Weights of a small model that answers yes/no questions on an image's attributes.
Training: muon at rate 0.018, 8700 steps.
Rows from block 5 of the image encoder, named by matrix and row number. Rows with one number belong to one neuron. Each number is 500 + 25 x the weight over the matrix's rms, rounded and kept within 0 to 999. All counts start at 0. Numbers have three digits each.
# fc1: MLP up (encoder.blocks.5.mlp.fc1.weight, 768x192), inputs 96-191
# fc2: MLP down (encoder.blocks.5.mlp.fc2.weight, 192x768, transposed), outputs 96-191
fc1.361:586499474333451442619534509473448512580501541467463478531542472474538506511490520506488470562542495511508641521484496510486557447470445454582491506497448400476508556590610404539627475528452415571549440591542453463501458519502534396495507571495478499608600481597548557573449435566456446494
fc1.362:505494507538524524505497490506505487464503500465506518488483494514510459504497511488521472506529482519518496485497507514542486493451542492477530539505448478506499534524489500541520494477499493538543496511526532479514502489483514471504522497518507497486533492507504486510478526511515511461
fc1.363:501528525482481505487499518516561470527521504533484489513505503515487511536545480490495521538503503506460511523491522480495498466474502483485512506499527502484473508467511520509451489516511517471510512509484516530478505505484473508504481511504502516513465485536473503478520494464497479462
fc1.364:487432586516521466519514524558499494492501459536575448488502454567420503515602485487506543523507498630538474490459461474538496480477510509509512543449463487517432535469462444452493491453481586543523510504513566512523472478493449519547572496465499537452512428525560493458511453499462465526
fc1.365:527503518510491515477535451533538450505508436490569463468465491441452477498492518496503498517511540544488528494487496512516513525492495461556460521465460502529476509481450522507483521547498499458468510517478506567421479480450459519525537516496505455525580485535545511543456447501487556543
fc1.366:478501453538487496414508499476459385441532425580540381563557555493493545524498553439570468529469527477432562467510503557435499470514563550518517512449508430550564485527523487489501536531440464549473501501558529476448440498499465576470560388465495535489454541505481546533544426423563453493
fc1.367:505543548479449567484464562482467480557526471534499526460536461467483491443548533477498478533539539511463540477497477519496482538522498523522524449524514513510568580492498495509501495531470490485538535507478496465515458491445475480515514501414516500510583522498505496501497484541489555470
fc1.368:485496490503481493504513502497498497495533487503490485522503491527491499498521520507514481502511514506518524472504490497498509505503517501503502478521501475509477485524502501491506508496520495497488499532498475492527503504464503513486489503501499485492508499493493506503493496504499489502
fc1.369:496497495522483501473482485502497506517500496475500480498498524503491494466528513474529518504482492499502514489488505515469479499483492505472499502538487514517494510511513501507488504528470494490503495505493502473473501490467476526523509491503501470510514528492517503531487472495498468509
fc1.370:500514479483489490506470515494487512485510501513512513502530530512483464480516523501535507481478517485508507500481516494476515481483509510488500525467493497519490533493520515502501518512524478498511528521507505482505498536493482478515518484523514520500508479491500508509501543497514494508
fc1.372:512477497486519501530538458564466483493514493514465526468502521557531477518491518470474517506538500531439490507505539512466482453513509500494564522468501441491517558462522543516520510488493477470462490538517477524419492524514499479484531541493516524513482515551486481441492490547489514507
fc1.373:489481486500499499488501504477496500501503500506497496505517513502507482535497480498503497514504505512488500482500491485523483501496500492504518514489492490493508513526485490484528512519498490491496498489497489492507491481499492495497506495488503491511531491490498504508503515510507505503
fc1.374:489485517517502534487489477493506527509513487497505525492509463500523493513505473509508544513488500511511516522499506501466519497489485490471492501485480467521513519494483493490501514511482506451503476534503507504488489492503517473499495495481532494480476496492486470487507507506478489523
fc1.375:469491472491455495504497497526456480509499499528522482507514498560501497502496470448523497487528494556499537505495503494499459552446519480539495535521468504501468551535538483507508497483492528545511487513497537559406530554508488514538542488493479547491528486554533522491475489506484457479
fc1.376:491466528538550525484513497517475523510480489499502489484554480493469499496503466506491527516505528527492521498485516507504494450519484480507508513506526461503523513475488514516492493490488502516516463495527484501500499499466538491514471499509506502478484485534495498490506500531469504506
fc1.377:511509460518501511533481469537488483535511515443492464500470487505523483517485536471509498509512492505510486438522513531543494479481483490463464483522497505492485467501485511541501492522563460511531519542495500465482471511438488488527515514528490514476494530517524468479478454509519472439
fc1.378:526496480482498462525524486496497495477522489490504481503522507483487472505513522476540537504482474512506521518473490492483513486491513538516525503485492471510487501505513501488493525469468504518515510519506494517485501518508504508479514451484544520513476505487461495523484515492503493502
fc1.379:593416572550485456535473448500526537518533494528526526578487517496561445477468506523536481546531451506560548499561470485528507503496425543514490473491519425472547505504553510599480465534413499394510407496525477510512435440461499533487481433435565479517530457478550489429481481551463517533
fc1.380:546519553502466479452462496463555512448559433530457510507527475448530415487540450479463540494484530475439566485457455486578545494484596471508566476483564471547491553477468512471524514488481462535472485429458477494501511484521460434508486464486476507514487576572564429554503481485459494523
fc1.381:485460479497500529486463501527516454493452448536529522514495515520490452484526470471532490557499528511553502517548556483501509465491505498492465509519487443510468520523522542457536535455504466483499453494526494493543494535508549498491495486460473515527505511502491522519504465484475565517
fc1.382:508504525512475505534473499500511498542519493504523513487528509502513486491524471471498533511502481478505498514471539513452501531468504509513514510502523480516495468491516440473500527488465513490524452512465500492502468492494485522502560474538519521487468501507492517494510488502485468475
fc1.383:500451524491412478569549540588532473464538453508495503624439540407575394536600535498562520609418578620529498480492455468379524477451351414567514498528521570521570477542527465502526492492480564576547390465569499593483507533434555556423544433434548571410416485505520633363585541542483571468
fc1.384:513457495507490506498495540487533511513534515480479478493518506504489486509475516500501525516512499504512515477523534497481499521519507495483469518500503464494493475480505513477482512513515523517489530488547481502517460433505502489485452522496525539492530489535489517517476460503470485491
fc1.385:491525496512478517543520514480514505488479514514505482507505512487528483505483490491504478510521537476500502478515505510492514494470497515497512493495495490478484504484473482515502530492505529529496530513483504486488509506462475482508507511501496497497509530507515513503515477505481495495
fc1.386:489531495519534481528473486499513503538482498488524493498441474501471513492485481507454541478549556512522517482485479515454498472510527497482529480519501455490507486484499433484522502509481491510502520523506471471471475511454454487563530515484494529503489530477488472470532505522515529471
fc1.387:502497509493499504495474491482494516501468498491514496506497507527519490506505516497506481491498527520510524506495521502520512519494487490501499487501504483485506484513506497518510486500513491516501508518496484488503490492479497496502511500516495490496500513501493498523510495496495492458
fc1.388:531489518493479504514513534528514510500497544508516536497522533522495524515474469515482491514473498512535499491518505495482487539481506518471489511479497477481486503487529495506513523483493503531508513501491477508477528487468529458490506474494521485477522511492535511505498484529471489493
fc1.389:503495499495483474499499481482472490501481531495527499494503507504516510518491494510489490491504504491500506488466504509496505511503503506493498531488496504485505517498503499508508540509491495489493482506513506506485488500486488483519495512490507498486506518504471529479484493487500502504
fc1.390:515478507524496494510474473483516497489482545513492485469522474526533497509486491529497526494491511503491494509494496503469527486511472524502499481517529496492499489496521473511503564519469473476465496544465471484463510514492527517519481464540511495520478503489487519512499482543511476504
fc1.391:473518494544500554454470542488493475519441486483462522481537477498486517449515513511483465530523527466460558500457494519477463429422527457531467461480517486466581575462448472541530563646451529503527524496452487571538485539479497467513493460502510468544550458527472423487517530514440523467
fc1.392:541495521489484485535519501488465501498498495499518469514497482510496475515488549473443521538494473502471524500469504489491511466482485492507497534495500458479491513492476489482493520488511450512453472489484491503498495502472505528564556506546494508486449488491498503506485470482510462454
fc1.393:519483516508523465531522506475513474495460487495520491515536498493508502498486499474473528542493471516486475488480489486484531509499499504476482484469527510503487514488487484504488565518485521516488492521502495476528509475481480518480463498485513467521491531508490472531500481544485500493
fc1.394:530498500509515480511507507466502548523488480452530488491500542533473492481478502532505494478495478484472482494513494476494489493487494491520492516469502474501521537496501498499514494510483486502517524502506494492497503506503491502489518514497500497538504512517520508472479511491529500502
fc1.395:419485491441495490476550471539482504511520439496481550512539454599477501454527523504481513521554546510417410512577604583489531437546596504470572500466509469497486531389517580509452501447492454476461511619491490509422514487508481460458456552516549507520529507546470517430577461515525459483
fc1.396:512472463490496508503487496494511511515498500488500489497507486478480488488533513539488507528510496488495517494500474480509493505492476496518476501481502495506517480492507492512519500506479502512481479526482490511497470516484496481540502512497524514489509511495497510503502490477510487505
fc1.397:490470511479473457498536476521498463522472523507481470502478478511478464568478496499531514478437512483495486462504515501472484508535499488550531530497521493448496480496493495481486543512471497489505515558511557499479519509525487474501520462513492490506487539441465510525482500513513472490
fc1.398:477514516493480520482491505488523481522496494509503495504530500485497484483510519519539509501473484542523557494500503509499500480478499499499505499524479515486501512476491488497521481499508513522487532502454531452520491472494494486470483543493488485491488488543502496513530522497485502527
fc1.399:486450517438528484500475462519495497504471526499527509497475482488448502475555509513511537515519567518468498493500547509521487482510496530514486495478532498478496535487462428497482495496493497550479534486529479516487520512519510507477476474549493463501531433541490484533499465471484513518
fc1.400:520452485507499492526484484468524503482466499511542492514502511553518456528491514531477471504511481514526525490469498513529497488466521546486481519495474520519500507489458495493501491519523494497512511500490456471493466505515486496519526499522479504471482487529525498489515459504520486500
fc1.401:529453493515515502521521483491479533495505491502491508512499485520523499477511482485474492514516489496514526490504532513517515512466483498476470472458501480526514497513504508502508531511509500502493521492474499524502486513468544500522513449453496455524493536521519477472514492511527497471
fc1.402:479483499519492490490461478474533491488495476476501467510538522532496462493467497487535495514520508531514478550526534529524532496441467495447482525515477495525498546498548536506525527505492557489560497472491491505487484498486490491509464504492515501535495509487483520523489477514475528471
fc1.403:487506519512498492519501503495494553493498500513464490479493470501465498511494498510512477522511532493487525494489507487488498516493507513534513530457498514514492494481508479522503519518502493492484498493498500472485482513492475506522519505489481515519485515529522506508499493501516507493
fc1.404:520516487530475526503523499505501541533489491504505484502503523523502485536492476504531499476485501486491509493520534500504501500498494543506480522504531483506531489521472506515511550517470507553477524488523514506480516504500483517509499458503525519482492504509512505493481471518516509485
fc1.405:414433462485505505499519547525513510487558474486518538477507504571485478483526483489483546546525485443417537513570540518489519460532532506519470503484522468458472494426500525494451527488512460531431449521515520523514450523497526525509468524595524516484518485496468496469538481548517512495
fc1.406:498480484500477496547486540457520437493443486499508472470466474488519502529480510488471535499460507510457564500497478525530539550481483530510527518484489483498524516457432460451480507470555519493518509563509434474489482525471469465517460513498468446521503496499559535480491457521487492523
fc1.407:494498498500502499497512474509498511509508515493496493518494486512496498478506511505523499502505484490485521510478505507507520514499495479505477489500504496481518516488481505499510487504505507492507496529486517488504521521473497499497491491512496497495509499520496507500487490503486484501
fc1.408:493466525543513544488495496535454496474461517444507511495525472526513468515489522540525480538497482520535486452521475522508500514416478486473502515520459458475497492504512524541540503501503507518533497517524521481519554477473518475501516446566511523478506516483502520518475466508503500474
fc1.409:515485488490522474514507483538501484525483497476495514486499480509474514528501513485499485489489478491506489500496502507502531482501519495507506511496486505497514529509506488515519488523515508510488502499489497502475494491494505491481517529495516486502492504504502484506507516529492511490
fc1.410:475461518504502449477474452508459498494510477516494527498513525500469487497486492506488512503491466507445522462514493556535496491483535514458514562523511495507531546508521489490453505486504472499469498566550465496495498509471519492507514471506531527524482529513488486455531491500498487492
fc1.411:494468499496494478519483514500483508495503482510479482497494516492479504497517501491489522504507501487517505457537481480531500467480484550500519473481504492479517497500503511509488514518512478495489485496499480499493531507508492493508496484505506508523512503488502486520500501469537514496
fc1.412:509515526497540468486473488495493496492492511475532503459519499475497487519520508504498468522524507535515505508535495488519530490479498477506496513491483500481493537525519507552468523481482495498491524495515501495494486491507491474507499534481493473491506493508506482500487495490496536504
fc1.413:507410572508523460532448566487546476488486471498554464485554492610487512517540463503544486576532501532516519484481490488489489502465484494500490516471450499535454499467526479441489460515482527557522513549497606479480487492500523513556527486528499549515521462471502471465546487495469524500
fc1.414:495502506498516476488503516512496489510510527486515486485497519512487490533498513499467521507480490501516486482488517526495486507483490499481529517517511493502487491504477479492491494505467484510528469525509478494485504523488508511490517484513511483447492506494507478505477483476515503505
fc1.415:507473448514466492521510495516519497485493490491530493485498494500522494510476500499483489495524492505490516500496491497490501502531468480472503486499518506483486540508532484516518494514497512526487467505530487528518487494449516500478517505483522505488510493472496519492519500484476526527
fc1.416:500517509522516499512479490503487496485473477503480505508515507504515476494534510531521520523504561499493507491529495479485471496464506507481473490521466503463494482471512482540516508505485496498507447516491457498472500480467512477464499515492483508526541540493508499496478494509509495495
fc1.417:519512490526473485540504519480544518490529487533521504522485530511452478482503444496487495491517529521504525490513486474457529479488494475533542511515473519521458492528535535509499537471492466499461532500547494466441489471484507526521514463485524456473513520473509508517500484474509500548
fc1.418:480480486510488539483472523467523482494540486480481535507550477485491499506525468511505520485497505477499500455510511508456489529472523482516498480502497496495514494463511509533496572466490468500511483501510513471478503525526465513495497550511506507486458492474517496529470498506508491486
fc1.419:520512483570487490481499486516497504499511490523497511517507502521490502508513466536537488511505518509480470476497535472512520464504530524481484490527488460499519485499497513518500447481465492511504517508526498489500496508507493483497519505500518507498513517523486475531522482482488490513
fc1.420:485491501481498446535456487492544497482518505505568475469489513503517487498496505511510495476498532560494498550485463474546515492471533509472513568485523541519480475502493499508534512526500498486461518506512489517488501503437486476494470487475469519502447437479439542481483461467530500488
fc1.421:510469521507477497486488513472519469496499514502463533468485522553508484502484513467511491476469500471505526539499500563504540490466493483506520511495479456462501501467494485482501508497460485477504558505531501479502503555498486494495494488462484521499462487507478544541491530501480504479
fc1.422:512464494510518502485539501488502497526501474467500523508482481528484492493516478488503514494529518495482495491483518513525526513506547503465515516492498468501496512484510519476504506500499512483479498521493510504499472471486486547487517488486513500518479497503519471485505487520482500487
fc1.423:523482542452499515551511500483497477471471523464481488511531518466550478548507483457488488517552580483481560521540530492476471529467469495531482508470503468495513494475526450479524440476444484523547477488487490506504461522473522474470568525458513495558512503484459478498493499499484475502
fc1.424:502490513522500529509496513518505507483512517472490513475510496515492505520526511500499516491500474515512503490462500506479522500463490471538499515486470488530507521517485495460509511504533467533499501511499532501494511515519489487500530486478521500495493476525548498470492497497481492527
fc1.425:505520499512489506494509536512495525519501501472494516492548509513518492495507493518518523536529500498493484496507531521498467477480499526499483516468504504494517508493486474483544544512496503528524502535483516493503476486482480469496508529462516479525487482537493489480467499489502495503
fc1.426:493466452476472515482477485499496508452468514522506503485520556469494455523481524478485490515502548504501520514535534513484507473498494502536490480516536505560461490472491480516487491506520499485541522525483480482459520467472492470484512506492504493496503522510506498507511496481476516459
fc1.427:500452445509504483478495494505499474501495509493516509496509496518539487495504522486520486542506503513470499489496478518498480505480501453501486499515495529494487519482511546526504517538510443510524510515513500460496515512474474461472502549505510508486467487463489494522478509572555515488
fc1.428:464479500480516444457555474548489485488525534527514507525527495525521457514459513544475539502445450582454539509500493511550519450492476450519471543467477496513517526392516514487538509500518502407541540567580470504504498532508512507494468504504476459534518496469467463522513483474499450481
fc1.429:511510492540487475491549495475489513457488460500522481518487501523492457489509467474556495523486485504468524480518526495514491492452516529461517497519506525513507484466549517516512472481459492540507502471507513498477468512501484528528528455499510499438480517488467466501527495467501494475
fc2.361:510524514399440440479539521482473484541451492556529426534502472436532485452421493555501463517438500474501444555597489521486397534509521472528511520470500552554401479508579426528511601557493473575451536541517490507544560501496514508459490489477550473479509513494499493453509517498499507558
fc2.362:491533540491508524492498473505480492514525473491519520543517543503483513474481496449516547543522536488517482539497480491492482504481467516490520486512506488513524515483504497515530498505485503457534500515516471482485468513518479498508498462492502465516494477507514509471511500497514492479
fc2.363:523509546515455474518527512513512483526508493520507508527501520503470487530486477519489458513503509490494521518508464496499518516484518496535524536501539511525461477503514455504484533516520509489517520462477516515504522493506487494557496479497509478478448521495507509512495506510498466500
fc2.364:458425536504548513522465533516489528474493521541455480475494466536535515498467528525507473447543479481459554544519519475460511446453426541450516438583453456523507465453444534490546499512568456516512437473504479484466466472464500527418546525476538493481471517497484538417500498532510486523
fc2.365:536539436478475520464477507513532514497496500477493498494547431492499511501430476470473517511525424490516481501513474472505458458478506528548547538506488498502490523468469555534455512532511536524500511513539501559487509511532535453479476481488520518483482467560459515543490481560561518528
fc2.366:542524494435566494512546455521454475510485496545502495447534515454519522460478570444575520456527524490498466535521492536456480590580551549511500487503499561560502505471514521491528538459509510543509453460489494497520505517459436517514492463441510490429552510473471545525543541541549478546
fc2.367:514466508491510523467450507510523504517507527510529547474473508461489515534521492493494537451452502516455468472437510498492477540487467514430451485459475516509495533531474526549516530519521499517482532500509451480442544562489474464489491464528498535472486539461481476517516494452505540481
fc2.368:507492494475511486483477492521509523504482521513487499487503511508521494522483539506482497472494498483511500525495502502522495519505509525513493499488501513489476493464493454509473493486534509465500498498512500529504531505484506495506502516484492483497497484482480482514496496493515502504
fc2.369:471511508489486473485496520492511481485484514506496496509526495522483489483505509493456440463503503463516493527489511490530506498537458481504491503492519517502493501522521503505485543521469518528443489545477494495498518466494476513507486530484513507536511529473446516527464509478441504487
fc2.370:498482500494483481508490513516477526507513493472479500485502481511484487496513506478515499531449512496513491488497483511499516493491494500486499503503497481493523496507537512492531515507490477487522477474518499467480498498514481489547511486546517510502526482470528500513491511531511497521
fc2.372:484514495466486510523490538498519481523484479502524534521492499534480481489512459525490515454510552519538524477533515496487521456508518492513505520508558525539499468480471469539467523487551512507513534511491516532486493520497478514516498468513466489505502491505502462515492466513526482500
fc2.373:490500495489474503473518519517518494512531492498477498491493495496504483518518480520535477498493491498520471478507479464491466500492521519493525482486470495503521495517495481499508515502515511489508512493505523481500504484505504517492503482517525491497542489500492517502491510514508501505
fc2.374:515508500518515495505546490471512484520534478520474491514495477505492503517502495489496526519501473553476425463506489503486499488504487499500488483492493513490507523507533507539481527482492505472535487499499467497506554499493541507525492476486482496485516469490506494479512507515476489521
fc2.375:522469571479496538476513499486531518527483447484483483560490466518513485536491531490444534497492507443469466492474523482491487501460466513504486475531490467529492514498553483499485454487515471503507492522488469526485521508487509541480530490495540491533492481490466534469469465471499516525
fc2.376:486518531522469499525474503517497510528526521511498496512470503487483484529505487484480490468493516575513484476521471505513505483522513501506509494512535482557487482538495484466503494541517535498524501491456512492516515515527550515507462493452515512497490481477558505510523505488503478507
fc2.377:496509539510495513501533517479508487484514503533499500464517513467488553478509515468477502485462506434499484509497509469531518478499479523508523512499493508512496527468485515474478555462473477471491493503520504496488570518476491522506539516573473497513457514460487487515466490488466532516
fc2.378:482500484481500513467515494499487490505522481503505515513501503473513494482485487477501469497509481466497537518500533520517500486496521490523518503509536520472468553537501498498501513489510476473500507476467505506488496513491481499510504506513523511515506504503502475532472482537473518524
fc2.379:480453466487481481493472486515509470515536501516471526507487455463479459520541530532477466544506500471547536473422507501518505445485476537461482525514441472492503478486519421496506520460533519547510498526482573505451498494535489454476476466502486528549456530473504526476483545511489454519
fc2.380:508522499493520509478514507495537550566442526514527525491502480459492557404565488482480485515486532412467521459466492428556555476484546496479526517459505541441510443473488510410517542536513435553539531477458500478517563547573503487468496525443510492518431398503505534509487478428517448490
fc2.381:508526506495479496511538522471458515539486517475529554515481500469501511488486488457453527528509499547459513481465444483506510538508485531510522508493513497483505439519465526481542514560462480458524536466476505449481516531526517487487499509528499507500483519537529515478462503514525498502
fc2.382:502519551508516471516518470469510466490514489507510484530475479502507447466493478513556493461513489516492453495481499512500514525494504531503494474540508502486458532505527518509490557506531489471522480470520497476485479521556518523518512517516543529470495528499503469514495498517507453465
fc2.383:422461515549500496504561539507528555449516571592379466633505444537481518565430539573503484538552533545476532505531399526542475470509569475557495521515486449500442509515511398432413460461549415556457562503534561580463509557495337519484484477483528467579417505485438493411489557530490394532
fc2.384:524550527507466483532488529462524496497457485497508488509460529522538474530546479468505510483498499502512524501497537496498461481485495548530481536557506519518494518513533486473511479492501497511564510495515497484480496482468510497491449553494491532489516467480521495516481487531508491479
fc2.385:488511524509489453498495491539509523489513523489536509493486483522471515488486508499470529470497468482535490491518495494459518500531504494477521512452523502470494509492510476501476508503515471502515503466496484519503505504480516481498492468508526491465500498508503518505511509532461500488
fc2.386:478475437552526520526526517468486479482498501474489477520561487476469434514463533494487467496464542488514406507514537470515513481530489517498463506520524500479553527497491521537499506478565507558506528500482508514459512510489475525502509490466483449509491526508485403516499500555506540522
fc2.387:459498512485499503503516496496494492512532509496516502505484501532502513508489515513491471491498508507516510491515525494532506499512478494505520491482505499499503499508522507519500511497504501505515504488506496498500476485497506511523485507526516500502479500486495500508502497486498509488
fc2.388:471516530525500460494492506512489497507503526506495503490484487509479531500482464480508509508531487511515467522503496510524510523488482514507503525493535520494488524470479491517493508498507513503484513515508490525484487509472490497495518498525496528469523494491523462510518489546498494527
fc2.389:511504524474517505504479518471498481503492531478531517484500524491520499470524480471480464516504488490513549510512530503507504469494532535507499485479494465496475497522483499517495531503499499522500480513521490505497475517498501495494551472477509501484502466491490484509493471482487494468
fc2.390:545525493480501526482484495515484532494475492527502458523518504472468506528490480518503510503480500490493492474481479544503502503529495506465512482512509509544468474510504526474505538501490474476507492514516540484477506487487466543510488486480533503512516541502484530523479509462514473502
fc2.391:497456532517484524473508459529545505523570515531482511491482505510506480431426530510464511518520462452535485511527513513478455446537519523506525498528500569421540499462545524527496487469486517506473494506481532524513538523495492500542478551427465470503534492434448485415460491497496533454
fc2.392:495536475520526558483531487512498505493498491505517477538514496516550501485451456466514476487499506500477491517521500480523524517475518505463482510506541530509508494518461483486504499479460513501476483511526518518478478516509478527515471477495512477510469502464509529489473490545493514520
fc2.393:507515483541531496528477537481507473463529489491502531456509531492466443535466496515521500491511512525479517525455495471513507519481491507485525500485540524515537489478479466493448529502459524497509489500482509509485514507467504528495548486480517490505454492542485449530525512532488493511
fc2.394:491511492485503486526516503479519505493509503514511508510513511499524474495498506521493506485497484506496477507522505497479497514504496492514507480509515502504478515478500543515507489510490502496500491475491494506495497491504494470475491527524493515522498495515488499510495505495480507501
fc2.395:459553534564438490414482520418506475492519497489533505480543404498501523546475437557464513498532528523450552457458519451462446457446503438564530441531483514526452476433505495523504442508566523467512474483525568507489514509519421423478452486518523525535521611514553524533492460586566589494
fc2.396:511483476508502491509506486533500510490489491503520464509528485478494488496485494520478511486478479484479484466530474470471504493521500514506456483504515487482505500531505499495499532479514520501510508503496500507513525486522486517503499504505472507490509526508509505503478501492482474469
fc2.397:505473492510496475494481505522516509464499463494499467510487503484549519499531479518527502547485569521489504527512516516536466454466509493517501507460519453477489519452517519501493525509508499521518542472469535547485487513481530519502543474482526519503489471465488519492511503499474464510
fc2.398:508519502468513517500460528522488489480472497487506473521478510487518533527481522493490524458524508495521497526521452441502469493531482515467509511470461522523518469495489529534495499476483522481488518513467492504527528450519535507478524457471482473491537488499504523490458535493498501498
fc2.399:518543538577457461424525501479482521569453517476522482512503551454508488503523476470546521547526484542432514467457532515511529501521423538491513510498470486457528487546466451510501588476508486527441469496499479486490465518501547492500495517490526467513474511573522450489463468466516538519
fc2.400:517516435466456461492498506471514498500508492469499521524504547503480483503492510506516518479462524547517473502486512502480506492541496494501496505499516482484495502518461469501490512466465480473488493523518504546494483498529508513480504494522522491488483508464508509504496526467478451515
fc2.401:434543536497493502483537518494443490543498494543464491485468513494489519494485511485496492536502501480530511478497500508521514470512479489471477479467499526491504520452536506491555486475500468479452525482504527508533497505526498542517503524497517481510503463492509529486505506532506512485
fc2.402:482512523516528475534462510482554479516474483484542512504493528478442481514502472505492523512464494481490516506471538491480458517468514496537471487522536472506517506471530481512564471502448481488465522494525515507502529511472522504509495543484537493491470518517505501496520505517539496513
fc2.403:464511493488527505506509502513521504499496528490497489457477534451497507520531514480516517477464459491481512511492498477477531508532510530519460529509521506518521495538494461503517477492510506489495508519486528514504512518485526494498455503512512463468508480473550519498492501495492490527
fc2.404:471504527495483478492466483484501477519485515509483515474465488467525479533535471514448506464495496482497486510513508492499480525507491489513507533505495506552510498499503512503484499507478499529505491486528494477519489514518530499493484497503488512481496493530475483512483477520532518485
fc2.405:440557504510555513424474514443498485489508463484532508526519471468485547559550442523461498494621512484516525482450542452461493553402496502525571500529452522530520486455489445534528408475570532516492440505540513481475477511505461464478465484516510541495567506542532488488502507579509572462
fc2.406:508547516502518552533506470484491528515510449493481537516536490471474549520476535476540515522531540466533454442495541570438455431544493492533583472533516536562530388523501438505487499504506549500495506477495506465544470483603475516532483492502491431486426466533519465491474526525535532492
fc2.407:512479506527493503510514496515489499516492527509496504528500515494509520481479513488513503502492487475476513499487500502492496495498488491500484483485521483489503508485503516509498484479494505483505504505501515497504540491494495499504508479524492504494490513503514484511492495495478508486
fc2.408:480523530464505559518478470490505503508498462511537529541511537547522528517479488506530534452517497500498511531530486482492496488520515522485499464529539473492503513465486517495494537490510527448512502495508483526472468525544485524481496459510526500475476527479520467492486513461497477520
fc2.409:514485512526507485519531508504501515479520483487504497477510514483480505510483511484511478514506509518538483513491483500504498504502508517510497507492509528483518500486532484486513501481514515503456511500485507494478508509482516529499498499490515495497476491502498491464501494506525496519
fc2.410:523515476488507476486460536498472527483488503520532546494552481524501475506518460523482492500500586492545473501484458493497527491482506502481447566520546499500504474504416510475511527510519450517511438532511487525547451454478474502518485483464486468508483490514485504447518518503502502539
fc2.411:520494448482508507525502519528501482492518502503465489465500492518498492480489504490478481484529471514516480521506499490500490505506508539526501526512488519492484496458487512520494490493502494538490516494498505507477484532540463460506500520505502480500489515498482512503491488507518488515
fc2.412:513520515504483482461490485515520454461477511486512492485476515522440474503530501458519494501469503496496482525518523454516496520526511499517484485490476488504496513495493485499530529530517517511508526508543525489512482460526508508472458506498518502510513507531526517475513451519496491481
fc2.413:553516522547469564433487527505509536484500519552501461506460510504568499554519545558435502489519447465478505538486560542483549454422455483516518415578459471511507444426506516502518471497549506494489488473464498537461456500520453517406494444477534497507518530435581513431539473522529451467
fc2.414:489539483504479484500517465477506508491535516496490467493513514500523517486468494474506518465524550509505512510509487468497518485478519500505533492482499496487512496490516489502503489500495517515504482529470534491503498518509491477476508487505483511493465495492528527464483506542526452494
fc2.415:519542531516525476523491486521494503536516487502477498487492520530518503513459476500507484483495520511499507499485499524514513520477504517493439512494508519505522524538480468506461503508520508484525503445495485505490501478549507492484506480542503504497521523474505535471493515482500496532
fc2.416:505559460480511475490527472493559511500463529488492554541497510516531515476494521477528500524515488528534495496536503493501476494509565470526499449478479488560526534501488510505457455479519505491542504455500478537518480466519515497484466519479482475478470472514507496514524492458516445454
fc2.417:546465494494501466529494474457481513495514510475488498501494505508481513528508520494513554496512497492487535496551525511502521498470496466512526527524492505536474507504480463474503497539504501486541484506490545546517519490517466531464493513503446491528503549454481496513449500475526466534
fc2.418:480529466474473488520505505537517517505495502498465439489495534497479505506512510485540485500501523527466519465483510501486497518502500470457519486485509548542483526513504491454497491459484467513478455464510521449498498520542499516482534527516528520488532520501505475524505498462484507498
fc2.419:508536511504506533490466476536504501522523522487521530511493494493486489498472529518489510491469532513499475526515483457506504511546538518480535482487507517472522516508494516497439490531526494509459501466541475529492477520528492459496483505510539533490492493503515491487493494507478461525
fc2.420:467570475447509511497518477511462489505488469518543464492490520508446449482501516510508486481478540450487498459524470477510565491462495495470541533527465525512485525526552515543477519465503494542488495470502476479549468517491558463507495480468547473501491491509505475538540524489530513526
fc2.421:520495509478539518526514516516502523482485515522486503545480502439508504517474520484444482492494554514480503530498508491489480457514517468485518482527464567486455511506487615482509486472533521530458471480546463471555534475496501490449446515486508441534468507479449497495460540419482579495
fc2.422:504500511520483503524498489473521500481520520501486464506520505509495492512475523484510461483520540461502537510490502510514493505490500506457506501530526517496483480520493523470490521480519514505517485483528507497513506496525510513494522507482492491512494510514481500510470521490509484543
fc2.423:485536446482464484531518537528476495528564503549517508491495559534508495486452460475571455497476485541546486531458487554442499517591502477497477474534500563522493504530487451529476490468469497484506503483514492482495528463509514437530504548521451496486512545496522535493493508532528511455
fc2.424:513491484522483540521558509523528466499525483506483467514485512497483501509495461475494521496514479485484487505529518501479540495487505487484477530519529531506488498494512473447491495496530509501514508505473501509510453505532517496511532499483497504483498486491467502498510486520519479505
fc2.425:497505531451484478466483471545524507526504497526527487512505498494456501488521479515521508473474510539532509511513465506499507493482482519497482490479467513531479479525441510495505457502508474491529486505478500521534475512482509449518464511532466485506520478498492529490533501512479502517
fc2.426:494461487463493505526515447471523512481499508483485495514500477501525480517490520516500501542510493491524507529510505481495485474521469499516481507514469527542478491516490537552455499473471466466501529536479504487503498532502433471493530508493481541504486487484514471495512528481537526509
fc2.427:472455509501509501489477493486495528499506490507496472495492508531520496512553485469446478481513487496493517504506475501487501482495497500443534445498485493514522490500521494495505508498517503497482481524484495523496486528527501516496556523504503467477511529486507496494479558501467518487
fc2.428:478504482505459530502503512553517460522461529449540455566437536471527488484508478484470562416453545485468456518524516486489517476514498424463459519536516560525490521491492519475529472480470539457585482531497524542506504454495515573500466519538456459512475523483448494517523530476533521486
fc2.429:511496479510527474504467448491483521539486518490502484528507488477529498495469499467512527482496491485484500507541508516509492548488521536462527552486506495514498489485500505528558513511482459519511512500556486503527503497487517475511469499482517495477490512476468512485475493459464501490